config.yaml
decoder_fused_qkv: false
decoder_bias: "none"
final_lr_fraction: 0.1
Rows from block 8 of the audio encoder, named by matrix and row number. Rows with one number belong to one channel. Each number is 200 + 20 x the weight over its row's rms, rounded and kept within 0 to 999. All counts start at 0. After the name is the row's rms in percent of the matrix's.
# convs0: first width-5 conv (encoder.blocks.8.convs.0.weight, 288x288x5), inputs 208-223, a 5 kernel for each
# convs1: second width-5 conv (encoder.blocks.8.convs.1.weight, 288x288x5, transposed), outputs 208-223, a 5 kernel for each
convs0.157,116,207,200,193,196,190,198,192,215,197,193,224,197,194,214,175,204,202,208,166,179,203,186,223,235,223,210,196,205,201,193,210,192,156,207,200,223,189,210,197,193,237,211,199,164,198,181,204,212,173,173,191,215,192,182,213,182,161,199,208,179,200,195,196,192,195,189,201,226,230,213,182,203,208,208,188,178,212,190,190,214
convs0.158,089,186,191,218,216,174,226,172,220,187,204,175,174,205,194,180,223,183,188,191,200,220,202,198,216,200,207,209,181,221,191,194,231,223,180,220,202,201,203,181,202,222,186,206,183,210,185,218,183,202,184,195,196,195,200,205,215,210,228,176,198,200,201,196,210,196,208,177,201,221,231,203,194,204,184,212,182,167,156,193,196
convs0.159,073,197,194,204,213,217,202,199,226,227,212,185,203,161,243,201,198,197,183,243,258,196,208,195,201,190,219,194,203,204,193,184,210,241,213,218,201,217,173,201,203,210,202,181,187,202,165,197,196,204,211,198,189,205,203,214,201,201,187,205,171,207,208,195,194,199,188,194,165,190,189,179,188,186,195,189,203,158,186,217,234
convs0.160,110,226,159,181,185,182,200,211,194,233,230,183,183,207,189,208,192,204,169,235,199,202,203,179,185,220,203,176,203,208,224,173,208,212,227,195,198,228,219,206,179,180,223,222,195,203,190,206,196,181,204,194,211,186,200,202,203,195,234,186,194,192,210,192,194,193,156,166,180,192,235,176,208,196,195,205,159,204,199,192,182
convs0.161,161,244,234,160,178,183,215,223,191,207,217,182,212,214,195,191,206,217,245,214,203,207,202,192,197,205,199,183,215,198,185,175,222,178,184,168,194,202,201,191,225,182,208,206,180,177,180,195,208,194,159,199,211,210,218,207,150,161,180,215,251,198,188,191,200,194,212,203,206,200,197,216,217,204,214,191,211,204,190,213,196
convs0.162,091,197,183,196,194,174,187,198,200,167,195,201,210,219,193,207,201,192,190,165,162,204,215,192,219,201,205,215,194,182,182,171,161,175,166,169,201,184,212,212,179,218,204,215,190,209,216,197,207,169,162,189,164,184,186,184,152,233,193,250,212,206,191,198,206,189,208,217,181,194,209,204,193,209,224,189,191,225,180,158,239
convs0.163,089,245,203,195,225,192,202,202,191,213,212,197,203,223,212,200,182,194,198,203,212,220,204,193,180,226,202,203,182,171,178,176,187,180,216,178,225,190,210,207,179,208,173,209,204,210,200,202,204,222,190,209,201,200,185,206,233,218,205,203,206,207,192,198,178,196,186,195,196,238,221,192,206,173,201,228,185,200,207,215,176
convs0.164,087,212,211,162,194,157,173,225,184,199,207,197,189,203,173,194,208,171,234,218,177,182,210,215,186,209,215,177,195,199,208,220,204,227,223,204,201,223,188,192,194,172,186,197,190,198,202,203,186,190,216,210,210,179,190,183,190,161,165,177,168,195,193,208,192,191,194,202,210,197,199,202,168,210,213,206,216,239,236,202,206
convs0.165,092,199,211,216,186,154,189,189,202,194,198,210,211,233,222,210,176,180,179,220,206,172,213,242,155,193,199,183,184,171,173,184,219,166,197,181,171,208,206,173,208,204,191,210,205,234,212,208,192,212,252,212,222,206,202,204,183,234,235,212,204,211,199,179,203,193,192,196,206,190,186,206,185,193,186,195,171,182,218,181,196
convs0.166,137,189,248,223,171,184,202,193,183,221,216,195,186,199,207,209,200,193,195,185,199,201,222,192,233,200,204,212,181,199,203,200,187,204,203,207,193,182,207,202,214,181,174,222,190,235,193,196,209,197,199,191,188,197,220,223,195,235,203,222,188,199,197,204,203,192,229,202,187,205,194,196,197,187,193,215,176,235,207,172,154
convs0.167,108,159,202,232,233,241,209,194,189,207,212,217,219,186,190,201,213,242,220,213,187,213,185,230,201,215,195,184,225,216,179,148,213,218,241,191,223,186,205,217,182,220,220,228,211,206,193,184,151,175,193,203,214,217,222,191,156,193,182,176,167,198,206,198,196,189,193,201,202,204,211,193,209,208,217,193,158,204,189,208,171
convs0.168,136,200,184,223,214,227,215,195,226,201,200,158,176,195,220,188,189,172,184,233,231,203,212,201,212,214,184,213,210,168,186,190,172,194,187,209,176,174,222,205,200,233,221,212,220,170,209,198,208,187,207,194,209,217,226,214,242,226,201,161,194,205,204,197,205,210,236,203,183,194,192,225,184,193,189,204,206,205,208,227,182
convs0.169,100,178,202,202,199,214,186,216,198,203,201,218,182,174,205,208,193,167,219,203,213,182,196,215,183,195,189,178,204,204,193,218,170,213,166,211,222,211,180,202,195,204,207,220,195,198,223,205,193,212,201,213,214,222,196,228,192,212,198,235,189,196,209,207,196,196,218,209,177,181,194,215,204,198,196,179,217,201,179,171,216
convs0.170,085,135,157,215,197,217,195,217,186,215,201,233,180,192,224,236,181,196,199,202,204,213,197,206,191,193,210,190,190,202,214,185,192,180,213,173,195,208,211,167,181,208,184,198,181,189,184,205,180,202,195,167,199,212,192,207,175,221,174,213,215,204,198,193,189,197,204,190,179,219,202,201,206,191,192,203,231,213,239,214,203
convs0.171,119,246,184,194,188,160,194,195,214,210,173,217,211,209,192,194,206,207,193,168,225,199,197,167,202,219,200,209,207,183,243,217,184,219,172,195,209,214,169,218,210,213,234,210,211,200,192,209,197,187,200,202,197,204,190,202,184,144,212,205,215,196,195,199,207,200,226,191,187,201,204,184,197,202,205,190,209,192,211,189,215
convs0.172,074,190,187,231,218,186,182,205,204,193,202,211,215,192,211,168,226,211,167,199,197,216,196,222,186,200,203,199,205,188,197,201,152,249,201,198,216,192,181,235,225,191,185,201,230,195,201,209,174,193,185,215,199,211,190,206,174,187,218,220,202,203,204,206,198,201,205,199,169,191,181,228,217,200,188,189,217,181,196,225,201
convs0.173,101,197,197,185,204,184,190,192,174,214,186,194,174,173,184,176,207,230,215,169,145,180,199,191,200,198,217,212,196,212,211,210,188,209,191,197,197,184,212,220,196,173,193,203,219,191,213,213,193,201,220,188,203,194,202,223,223,248,204,217,192,205,199,203,197,192,199,175,206,184,185,211,191,199,204,212,161,188,233,185,202
convs0.174,100,178,166,220,174,158,200,184,185,195,219,182,175,183,209,203,205,177,209,181,245,201,218,196,191,170,202,200,201,163,180,221,191,242,213,198,199,209,191,205,184,220,196,180,203,187,178,194,197,214,220,171,179,171,213,199,209,216,215,203,189,195,200,203,201,196,195,220,194,227,186,201,204,212,203,213,141,157,195,235,184
convs0.175,119,183,220,223,173,200,161,201,200,202,195,213,218,227,220,218,233,203,231,209,249,200,232,200,189,206,214,202,190,194,217,198,203,220,180,181,209,191,199,243,213,211,192,220,222,233,184,180,221,221,198,212,191,196,193,197,210,201,179,194,199,198,198,197,196,193,226,223,209,196,176,179,203,198,206,214,213,219,211,209,193
convs0.176,086,205,185,237,230,204,225,229,184,202,197,191,201,185,212,192,201,173,182,247,230,195,186,187,214,201,196,189,202,202,197,177,203,221,205,195,197,165,170,182,179,179,181,191,172,179,162,192,234,215,219,216,202,193,202,204,208,197,193,183,208,190,188,211,211,197,196,218,211,209,202,193,219,190,171,207,186,170,206,227,201
convs0.177,123,189,229,222,194,165,191,186,187,191,193,197,209,199,197,224,209,248,210,207,177,196,204,207,212,197,208,199,216,190,201,222,232,175,216,215,207,191,229,246,205,189,200,187,169,211,200,193,201,207,198,212,200,174,218,187,218,226,165,206,211,201,202,194,200,203,209,192,199,204,185,200,208,170,208,216,203,148,194,177,143
convs0.178,095,208,218,174,182,212,211,192,191,200,211,192,189,207,191,197,223,210,215,227,209,198,215,188,197,198,199,187,211,219,206,234,165,178,204,222,184,199,194,192,181,219,173,183,227,183,225,218,163,207,195,179,205,217,198,191,180,197,225,233,186,210,205,209,193,215,204,190,180,181,231,180,215,203,194,202,198,156,200,198,212
convs0.179,092,213,235,226,249,205,199,201,194,199,202,235,209,210,204,194,207,155,181,189,210,170,191,188,199,220,206,186,185,191,219,167,184,240,204,173,195,213,187,202,205,176,187,210,176,206,203,187,202,197,194,200,202,228,173,197,179,188,207,232,233,207,207,201,202,191,203,195,226,210,186,205,204,199,203,204,202,214,210,190,151
convs0.180,096,221,212,215,198,200,196,198,186,197,197,199,201,196,202,200,181,198,196,207,221,209,199,188,197,187,219,187,213,215,218,170,199,203,177,197,189,229,217,196,198,189,187,190,228,200,181,181,184,222,166,217,192,194,189,208,188,216,210,218,140,193,200,204,198,200,174,204,216,166,207,208,172,235,192,194,162,207,214,215,229
convs0.181,075,195,191,196,229,170,178,194,207,189,201,195,179,187,201,175,232,194,197,179,181,174,219,192,209,209,197,216,182,207,183,193,190,217,154,165,208,202,238,202,219,205,196,194,193,182,198,186,227,206,153,205,202,196,196,189,155,185,193,179,151,200,197,207,183,202,200,211,225,230,192,193,206,192,202,184,213,229,231,154,194
convs0.182,084,258,209,161,225,198,190,173,194,182,193,206,215,222,205,204,203,202,215,184,246,213,197,204,213,181,200,212,213,214,205,235,212,228,206,221,219,206,203,188,209,196,214,204,230,205,203,205,190,208,185,183,172,192,183,199,239,226,218,208,216,206,198,206,200,200,168,204,169,233,209,204,232,221,182,214,169,206,238,198,216
convs0.183,116,204,202,146,209,238,207,183,222,213,198,204,204,212,205,205,156,217,217,169,198,189,206,203,218,181,199,207,199,206,205,194,196,197,186,219,192,186,197,217,199,168,166,169,182,201,204,195,202,186,208,219,198,192,212,195,218,241,193,191,181,206,192,203,208,213,202,208,211,209,188,193,199,200,218,221,200,217,186,216,146
convs0.184,142,219,266,185,194,170,214,221,173,176,195,217,203,189,176,202,189,174,186,191,193,237,207,238,201,185,203,202,199,210,218,209,200,177,190,205,185,200,226,206,209,186,207,179,176,180,203,197,185,197,207,205,191,198,205,189,207,192,151,168,175,199,203,201,206,196,228,198,221,195,208,192,197,198,231,163,216,212,197,236,213
convs0.185,102,154,222,192,202,181,212,214,192,204,226,186,206,186,186,221,233,185,193,192,190,214,197,213,195,207,206,207,194,185,185,173,171,189,206,191,198,206,177,179,178,172,181,201,181,218,209,192,203,200,210,200,213,189,198,205,203,220,180,195,196,198,197,194,200,212,209,197,223,229,178,206,210,176,183,206,191,191,204,213,180
convs0.186,081,201,192,200,193,221,188,215,158,196,204,203,210,202,211,176,181,192,190,191,193,215,189,170,208,196,196,193,201,187,178,170,209,196,155,179,198,193,166,191,199,229,197,234,189,165,185,192,174,208,209,194,200,221,175,217,170,192,202,199,159,205,204,200,195,196,180,205,190,204,192,207,202,203,220,189,162,174,210,222,179
convs0.187,120,221,195,199,158,191,187,180,204,200,179,238,197,177,186,170,202,199,181,206,208,229,175,199,196,214,195,199,181,202,200,221,225,210,179,185,209,181,196,191,186,185,231,214,207,171,163,203,192,161,215,194,184,179,200,190,213,205,184,237,166,202,201,206,205,198,158,174,210,222,207,231,231,201,229,210,176,207,181,177,170
convs0.188,083,194,243,243,191,226,206,192,222,208,211,192,201,197,186,194,222,226,212,179,232,177,195,204,178,204,203,188,206,190,192,153,194,180,182,208,195,205,210,195,183,201,193,214,164,206,240,191,179,181,200,195,210,209,210,218,193,189,225,217,200,199,208,195,189,209,198,208,183,224,212,200,196,216,200,177,189,223,205,201,180
convs0.189,113,197,205,245,181,218,193,196,180,228,211,179,174,181,215,189,199,178,185,131,248,186,186,205,185,210,202,207,203,185,202,210,159,194,214,174,211,197,198,213,203,217,204,218,196,203,202,178,196,206,245,213,217,204,214,195,224,230,222,215,207,198,200,192,216,205,204,204,196,209,187,179,200,201,201,187,179,183,214,182,211
convs0.190,079,220,203,134,193,166,189,189,189,220,194,197,188,216,182,212,221,206,153,207,222,186,201,184,202,187,195,192,204,186,191,179,181,192,204,218,197,204,178,210,211,215,189,192,214,223,191,215,185,195,201,206,212,201,196,188,196,171,199,222,219,202,207,192,202,189,174,217,211,186,198,196,202,186,201,179,185,188,236,204,229
convs0.191,114,171,195,194,224,207,200,217,196,186,196,185,222,199,223,187,184,229,253,198,186,176,192,210,204,200,186,225,191,224,200,215,178,213,215,211,162,217,223,200,209,184,200,212,208,186,199,198,209,225,193,207,210,219,203,195,241,184,144,197,186,202,195,205,205,218,203,206,200,200,223,175,178,196,205,191,190,200,213,197,202
convs0.192,128,189,193,200,146,200,197,215,194,201,173,197,208,167,204,197,211,193,235,224,184,193,182,237,229,216,206,196,213,198,171,200,231,210,211,254,186,192,179,199,195,232,219,196,209,219,218,193,186,199,203,208,171,177,200,159,214,181,215,195,218,194,195,195,205,197,184,198,195,214,166,189,178,212,222,198,192,207,190,231,226
convs0.193,094,206,211,203,228,211,220,199,194,207,178,218,196,199,221,211,230,197,206,237,194,200,230,193,203,194,206,188,195,202,205,198,177,208,184,186,163,190,208,214,202,192,151,196,207,223,196,200,195,200,203,177,182,180,212,206,226,194,207,205,213,199,209,209,199,200,220,195,167,210,236,199,214,190,194,213,190,205,230,222,179
convs0.194,072,231,185,219,191,201,180,213,223,206,176,171,191,204,186,206,171,161,209,174,246,202,210,193,179,168,218,205,189,180,198,187,198,202,191,204,213,230,192,198,218,165,202,192,195,197,184,195,223,213,184,228,200,220,198,205,175,210,204,181,199,203,213,206,201,209,198,186,177,199,202,203,197,193,197,196,220,277,224,183,226
convs0.195,061,169,221,192,156,175,201,210,168,192,221,197,208,182,180,216,173,208,216,220,211,177,223,193,205,204,184,189,194,201,185,223,198,215,172,193,174,201,197,197,224,235,222,211,208,199,223,181,187,187,196,199,210,192,199,193,191,255,226,198,224,184,197,213,184,202,201,193,197,190,216,192,202,178,197,193,191,157,240,186,176
convs0.196,080,212,215,189,183,204,206,195,193,201,205,203,175,193,211,221,159,179,202,195,203,211,186,211,196,178,222,215,204,203,205,191,159,218,173,179,188,220,216,217,193,165,195,203,202,202,222,181,204,236,170,199,198,205,202,217,234,217,193,179,181,196,212,204,195,204,209,203,172,203,179,230,206,195,192,196,157,175,199,195,210
convs0.197,111,207,201,169,178,230,190,194,166,222,190,227,220,170,170,200,204,196,218,172,179,204,204,223,216,218,238,203,212,177,199,236,223,204,210,213,208,219,199,209,217,225,221,209,217,224,203,184,202,196,173,205,216,192,178,202,123,181,174,200,221,195,201,208,200,195,192,215,198,207,229,194,230,189,216,217,211,190,210,192,203
convs0.198,100,207,217,228,167,222,205,195,211,192,217,192,213,185,202,189,229,201,159,183,190,204,184,215,225,212,211,207,203,190,212,197,200,233,222,186,195,193,189,185,206,191,202,212,192,183,215,212,189,198,203,222,200,178,189,208,191,239,202,192,176,201,204,202,202,200,224,220,191,194,221,200,210,194,189,198,201,219,207,231,178
convs0.199,078,178,186,208,178,176,217,169,198,195,185,211,190,202,170,196,211,190,212,205,233,175,224,189,213,210,212,211,205,171,200,179,212,225,166,218,211,184,201,183,173,203,176,226,191,200,200,184,182,171,166,195,215,208,171,189,162,248,218,178,180,197,198,194,201,203,211,206,204,181,188,213,222,220,206,180,230,197,208,204,240
convs1.157,112,196,219,206,198,211,221,216,179,187,213,194,191,211,194,183,208,197,221,200,166,191,191,197,204,189,211,221,202,204,205,213,205,174,214,224,211,193,177,198,200,207,208,189,206,182,191,204,204,186,209,204,212,218,197,198,200,198,185,212,212,194,182,215,187,226,174,200,167,230,213,228,191,212,217,191,215,172,219,194,190
convs1.158,090,195,201,217,190,193,169,228,216,187,220,175,197,206,223,219,191,181,213,195,222,216,207,200,216,222,188,174,223,214,205,198,190,195,214,160,210,225,196,213,221,195,235,220,178,184,184,190,193,214,176,177,208,201,211,207,208,208,197,220,222,174,198,243,184,202,222,197,209,179,193,185,168,205,226,200,248,206,191,186,182
convs1.159,083,212,196,210,190,192,209,208,171,206,202,209,215,204,158,187,253,209,195,199,204,171,205,188,183,210,199,180,197,208,200,166,206,181,200,144,197,203,201,198,206,179,205,218,187,203,213,175,195,202,228,223,204,196,215,195,208,199,203,198,175,195,213,210,201,206,178,179,179,166,189,204,197,240,190,207,178,229,195,186,202
convs1.160,111,187,182,213,193,196,183,197,200,201,153,227,188,192,175,184,253,228,187,232,201,222,174,176,188,222,218,214,182,208,186,201,182,189,208,158,184,193,163,218,178,206,216,190,213,235,189,195,209,200,197,204,194,200,199,206,183,191,194,189,172,205,235,204,186,227,171,202,205,198,169,184,203,179,196,156,242,242,226,190,206
convs1.161,145,193,185,215,198,230,170,202,182,166,191,197,195,217,195,209,150,216,192,202,158,192,196,228,180,182,219,216,206,195,209,197,205,211,173,186,220,196,199,213,221,159,203,194,192,201,217,184,191,211,218,210,203,197,217,207,228,197,191,189,215,220,196,212,224,194,228,201,173,219,215,199,141,196,198,188,213,181,185,231,213
convs1.162,100,201,201,206,192,217,228,201,248,185,212,191,171,218,231,211,219,194,177,150,211,229,188,211,222,197,205,182,209,219,208,208,184,199,187,196,194,201,198,203,193,160,187,198,214,193,210,201,210,187,207,198,195,200,193,207,194,198,193,161,127,225,181,202,195,214,212,183,192,232,165,207,221,179,251,192,199,213,209,198,196
convs1.163,094,176,184,184,195,199,208,229,186,238,198,226,172,175,200,206,209,202,212,173,207,210,223,217,222,196,205,188,204,188,213,208,203,202,222,209,179,206,199,215,182,193,191,199,233,235,203,188,226,187,195,195,203,210,212,191,188,191,191,207,198,163,188,179,189,190,208,217,148,173,237,176,186,232,171,215,203,234,209,177,185
convs1.164,093,208,207,200,208,193,171,196,187,165,201,226,207,187,182,193,190,198,216,208,200,208,198,211,169,168,212,191,190,192,215,194,211,214,167,166,217,214,183,208,218,166,222,169,187,194,170,197,200,194,189,221,191,207,202,205,191,231,209,224,193,207,209,247,193,185,226,187,196,220,166,227,193,207,212,217,222,208,243,232,223
convs1.165,089,200,207,217,191,200,205,217,211,193,198,188,188,204,219,201,192,196,185,168,185,201,221,208,201,197,197,214,226,214,205,203,180,180,201,176,224,240,196,207,220,179,196,215,171,156,179,187,213,211,204,194,196,201,204,192,215,209,207,161,196,175,175,181,219,232,210,187,190,208,209,205,212,237,233,242,202,224,195,201,226
convs1.166,120,190,198,187,179,188,215,196,233,238,232,209,202,186,204,203,194,235,216,205,209,199,201,201,209,202,208,174,218,223,202,190,165,181,178,217,206,225,186,194,202,190,212,195,211,195,188,192,192,211,177,208,191,193,194,204,196,186,197,177,187,187,187,201,187,202,196,209,222,190,226,188,209,191,220,189,172,243,238,208,259
convs1.167,106,194,196,195,216,210,222,197,187,182,181,226,187,198,212,210,219,232,181,233,219,195,196,202,170,205,222,209,189,171,206,187,212,207,203,184,226,215,215,208,177,231,185,215,216,191,200,198,206,187,219,210,175,205,176,208,209,180,198,204,211,213,222,176,202,200,200,187,201,195,199,184,177,218,206,180,198,169,212,170,166
convs1.168,128,217,206,196,194,203,167,204,195,193,226,175,204,189,218,179,191,207,191,231,211,256,211,182,201,207,199,199,200,195,198,193,217,207,174,218,203,195,187,197,202,199,169,160,184,151,186,197,207,203,192,193,198,199,201,198,212,194,180,210,209,213,195,176,227,206,206,194,212,186,227,184,201,214,234,185,223,193,205,211,199
convs1.169,092,212,193,217,178,223,174,203,193,204,229,192,192,199,188,181,213,163,212,183,211,206,196,193,177,178,193,202,189,174,207,215,199,188,194,193,225,201,209,175,201,191,170,214,198,203,220,176,208,193,203,210,192,203,208,197,223,210,171,201,187,163,201,186,190,232,177,211,162,240,193,190,204,196,186,219,224,194,235,232,227
convs1.170,088,186,199,198,181,201,195,154,208,174,182,199,204,208,190,178,219,199,224,194,187,192,193,199,205,197,205,190,217,193,201,205,208,229,184,168,199,208,210,231,196,193,201,194,210,212,209,178,213,188,183,199,193,218,204,206,210,206,212,179,229,186,196,210,222,233,205,244,178,189,178,205,190,201,207,212,199,236,199,186,174
convs1.171,121,210,196,223,181,192,233,206,207,195,197,221,222,199,177,199,253,202,155,209,188,197,196,155,191,219,198,178,196,193,206,226,206,211,223,225,197,203,191,215,201,203,217,223,180,179,178,209,227,202,198,189,189,193,206,187,222,204,218,225,199,189,167,223,174,221,172,185,188,210,201,202,192,186,169,162,191,222,213,200,235
convs1.172,078,214,195,221,201,217,167,223,199,187,194,189,175,198,222,214,224,166,199,174,205,201,190,198,226,207,204,202,188,228,192,202,207,211,179,215,205,197,213,178,197,181,183,206,231,216,183,199,208,204,196,198,198,217,198,203,188,230,224,206,234,199,184,200,224,184,202,159,172,215,183,220,190,193,222,222,198,166,177,137,180
convs1.173,104,215,182,182,206,184,172,167,208,216,183,188,189,166,202,214,201,201,235,224,170,205,180,183,190,199,209,213,197,191,214,192,213,228,169,221,199,184,206,215,203,218,220,236,188,185,192,206,190,202,200,214,203,204,205,201,182,172,215,201,183,195,218,196,180,207,157,227,202,218,198,203,215,194,202,197,207,226,184,179,187
convs1.174,102,200,202,219,210,207,206,208,179,202,210,182,203,184,203,196,199,194,193,183,185,212,197,198,207,196,178,228,193,193,198,183,185,217,198,181,201,224,194,182,219,220,209,183,217,249,191,221,180,211,174,205,214,194,214,181,196,194,199,173,235,179,188,203,197,218,200,189,225,187,208,225,188,223,193,185,201,207,217,211,235
convs1.175,118,193,188,201,187,203,171,234,152,198,229,199,216,200,194,210,258,198,193,170,216,199,200,241,167,185,200,203,190,199,197,227,213,197,192,202,172,172,224,195,194,234,254,209,191,197,187,209,204,184,199,190,200,201,208,187,211,197,219,203,171,213,219,199,193,209,202,212,180,195,249,210,211,189,211,181,225,208,212,215,204
convs1.176,087,202,196,175,196,192,226,185,214,217,203,215,203,225,212,222,187,193,195,192,205,213,256,224,180,209,181,197,180,186,195,229,210,185,184,186,203,194,177,203,215,218,175,173,186,179,210,195,225,207,208,211,194,203,201,205,205,222,172,226,224,198,189,166,204,207,178,204,217,193,208,178,188,199,212,176,223,213,185,190,168
convs1.177,112,194,205,209,202,231,201,208,193,208,208,173,205,194,206,210,172,206,164,195,219,219,231,184,197,210,205,202,203,188,194,233,196,178,181,227,182,192,216,193,196,226,234,218,185,173,212,203,186,218,198,213,199,193,207,203,184,195,176,190,238,217,206,178,193,204,218,231,206,185,196,205,185,198,213,218,186,235,172,190,200
convs1.178,099,183,185,210,194,189,202,168,182,193,209,197,209,194,221,209,206,177,193,205,200,206,164,219,187,187,231,195,204,181,217,187,230,175,213,201,190,178,200,208,202,186,181,187,217,194,203,177,205,193,191,206,188,212,207,211,186,220,199,211,191,218,187,199,152,202,181,217,237,221,179,175,191,158,203,201,178,194,184,194,213
convs1.179,097,192,207,199,184,221,235,195,221,211,198,239,219,232,222,177,197,185,185,200,220,196,213,204,157,187,184,183,180,197,197,177,229,170,180,209,201,236,190,224,175,225,215,234,191,220,218,208,188,215,189,187,204,198,188,192,217,202,199,194,188,203,217,209,221,220,231,195,226,229,188,202,195,205,181,219,174,179,182,212,202
convs1.180,096,188,201,174,183,198,228,196,235,200,168,176,178,202,218,183,194,213,204,190,193,195,186,182,181,189,211,216,204,191,184,178,176,224,174,217,198,190,183,194,216,195,168,183,177,193,218,212,215,205,210,194,199,197,200,199,168,208,208,211,245,215,191,195,226,193,157,195,221,208,187,179,196,220,213,182,192,211,172,189,205
convs1.181,080,216,210,191,228,202,190,180,170,191,171,206,195,178,192,168,191,197,222,231,221,186,183,219,198,245,204,200,222,226,172,195,186,206,168,238,202,173,195,206,216,172,208,201,193,220,202,205,202,236,218,205,205,203,197,185,163,218,203,225,188,211,219,207,190,198,195,188,183,207,223,191,204,207,203,204,225,149,186,235,205
convs1.182,092,188,172,197,162,203,210,218,203,241,191,178,193,210,226,220,217,201,181,197,163,197,204,199,209,195,185,200,185,201,222,176,203,205,206,218,197,187,221,191,190,207,197,215,229,221,194,220,188,201,194,195,201,190,210,187,186,204,169,204,203,204,202,225,216,206,174,210,197,215,197,166,184,180,204,190,171,204,214,202,211
convs1.183,112,169,193,210,213,213,214,206,217,181,247,179,196,199,184,220,198,183,191,153,209,229,212,202,233,201,227,197,207,180,178,200,194,184,198,194,192,212,220,200,205,189,212,194,192,237,210,188,221,175,193,202,179,196,205,199,241,210,202,229,220,231,200,228,199,194,218,190,198,198,207,187,176,187,212,198,233,184,175,185,205
convs1.184,134,196,211,197,205,212,168,195,224,205,192,198,192,204,210,229,169,195,165,196,191,199,195,195,189,191,206,216,198,203,208,225,209,170,177,223,210,204,239,201,193,195,201,184,212,217,198,198,183,214,181,215,210,195,217,202,214,179,236,221,188,202,233,184,186,184,196,203,218,204,174,174,202,156,192,211,202,222,177,200,250
convs1.185,098,188,215,194,204,177,168,195,225,176,232,212,200,207,199,189,179,211,211,212,181,186,195,218,204,213,218,213,209,217,212,204,198,187,190,189,209,201,228,185,163,222,239,217,203,207,203,188,205,194,211,190,206,171,185,198,196,196,182,236,207,196,213,184,206,189,197,219,191,143,165,188,207,183,215,217,210,207,223,178,190
convs1.186,089,182,212,197,190,167,256,259,220,195,183,217,237,204,216,207,163,173,219,205,203,175,178,206,174,155,209,218,197,186,196,201,197,222,228,164,223,204,201,214,215,171,208,184,161,228,210,189,206,218,212,219,210,197,222,209,206,219,205,217,242,209,185,204,181,203,191,201,211,179,187,206,209,232,189,199,168,207,219,203,216
convs1.187,122,232,196,221,206,203,196,213,188,194,181,205,194,219,202,232,185,199,236,212,216,193,188,203,217,200,190,188,188,200,209,226,204,239,221,173,191,201,206,201,178,199,201,230,224,256,192,180,186,182,195,196,206,199,209,213,212,208,214,211,237,200,192,195,223,165,179,189,181,233,168,211,215,191,234,193,157,201,191,222,208
convs1.188,089,213,201,175,214,217,160,203,187,156,165,177,211,211,191,208,207,203,192,215,210,201,197,190,217,197,193,206,228,200,217,217,244,196,197,210,204,212,228,184,195,170,205,178,182,188,206,173,202,187,209,216,185,206,180,199,207,182,227,205,176,190,205,188,204,240,169,216,181,204,185,210,197,208,181,206,199,197,206,180,162
convs1.189,110,216,207,216,209,199,181,150,205,204,206,189,215,193,191,224,205,216,204,191,242,210,215,188,212,194,194,210,204,190,201,195,213,175,189,220,208,194,190,181,184,191,164,204,221,203,210,199,203,206,197,220,210,206,206,207,159,176,194,195,201,178,189,220,192,191,208,198,200,189,181,206,188,215,215,179,192,202,196,206,198
convs1.190,083,203,219,215,219,203,220,240,230,172,172,212,207,196,208,214,191,194,185,178,214,192,191,180,189,237,200,212,215,187,191,194,198,214,182,177,199,228,229,214,191,204,186,186,201,154,212,205,198,186,208,196,192,200,199,200,182,195,241,190,194,207,202,202,204,243,186,216,207,209,173,240,197,222,207,180,213,208,183,215,170
convs1.191,106,198,211,190,199,193,194,202,204,234,200,181,188,212,197,194,169,188,223,210,209,197,241,210,185,175,227,187,204,200,189,178,180,181,199,219,219,216,192,183,197,229,184,200,174,199,200,215,212,196,200,206,181,216,187,209,205,215,223,240,191,205,189,201,206,216,220,235,188,229,208,202,178,188,199,217,176,203,193,199,203
convs1.192,128,183,192,215,211,202,202,205,176,170,149,224,217,205,205,197,213,186,195,192,192,184,183,191,203,195,213,177,208,209,196,173,193,151,188,196,200,234,198,184,198,201,173,226,224,196,193,202,185,204,211,189,211,201,206,198,193,197,253,191,199,216,230,207,210,170,193,223,204,201,157,162,214,197,193,220,214,241,160,185,206
convs1.193,100,206,199,185,180,207,193,226,227,201,222,196,240,199,204,200,181,196,217,177,226,210,184,211,208,173,190,219,204,192,207,218,208,207,161,189,220,191,210,212,227,185,216,166,188,226,218,229,199,209,203,192,209,203,203,206,186,197,202,207,231,219,190,178,205,185,242,191,205,243,213,204,174,193,218,176,175,207,197,182,233
convs1.194,080,199,209,200,181,197,243,184,174,199,185,209,185,197,172,204,212,206,171,215,147,200,187,219,170,201,224,205,225,189,227,242,176,189,206,222,201,193,212,222,210,199,180,175,189,231,174,216,208,201,197,206,197,197,212,193,171,200,186,200,185,212,249,206,204,226,213,171,217,207,201,177,203,199,230,173,232,202,189,190,208
convs1.195,070,176,218,199,205,193,195,179,173,193,186,215,188,198,201,207,246,220,200,225,177,226,219,185,190,227,210,167,193,191,218,197,236,212,204,233,233,192,197,205,214,191,231,197,186,206,204,176,195,195,214,193,199,203,195,189,160,208,197,159,226,204,187,206,208,168,168,215,180,199,198,202,193,156,240,192,223,223,192,188,207
convs1.196,086,199,207,215,188,188,158,190,167,178,209,177,185,173,206,221,205,164,167,184,210,191,211,221,213,206,200,216,161,170,188,203,220,230,167,183,212,201,190,214,218,152,212,234,176,234,231,188,161,184,189,201,201,211,205,202,156,213,239,211,208,193,192,215,217,198,176,151,207,194,202,199,199,171,196,202,177,215,193,194,206
convs1.197,109,194,200,212,208,210,218,215,209,198,195,197,230,208,196,206,199,210,242,196,197,198,221,197,202,210,182,210,196,192,212,184,208,183,232,179,200,203,219,217,174,187,219,204,244,201,190,187,202,206,238,204,203,209,193,205,208,230,189,205,205,200,170,205,174,237,216,201,206,204,186,205,223,193,211,201,195,206,203,243,243
convs1.198,097,184,219,213,196,201,190,221,195,230,240,209,166,182,170,220,183,177,170,198,204,207,190,201,197,227,193,209,207,183,176,218,201,196,202,211,194,192,198,193,183,209,178,195,182,219,163,210,199,199,203,188,195,195,201,189,195,197,209,213,179,233,195,187,200,231,244,228,253,211,192,189,183,207,166,199,192,207,231,210,206
convs1.199,083,200,214,205,214,169,183,190,182,199,200,191,208,202,172,214,230,196,228,179,214,190,199,215,215,204,203,215,215,194,194,212,204,205,192,172,202,201,218,205,198,163,184,197,185,212,192,209,195,203,184,219,220,214,210,203,216,213,211,234,243,193,200,200,190,197,187,186,198,204,183,184,208,215,198,194,222,172,236,230,207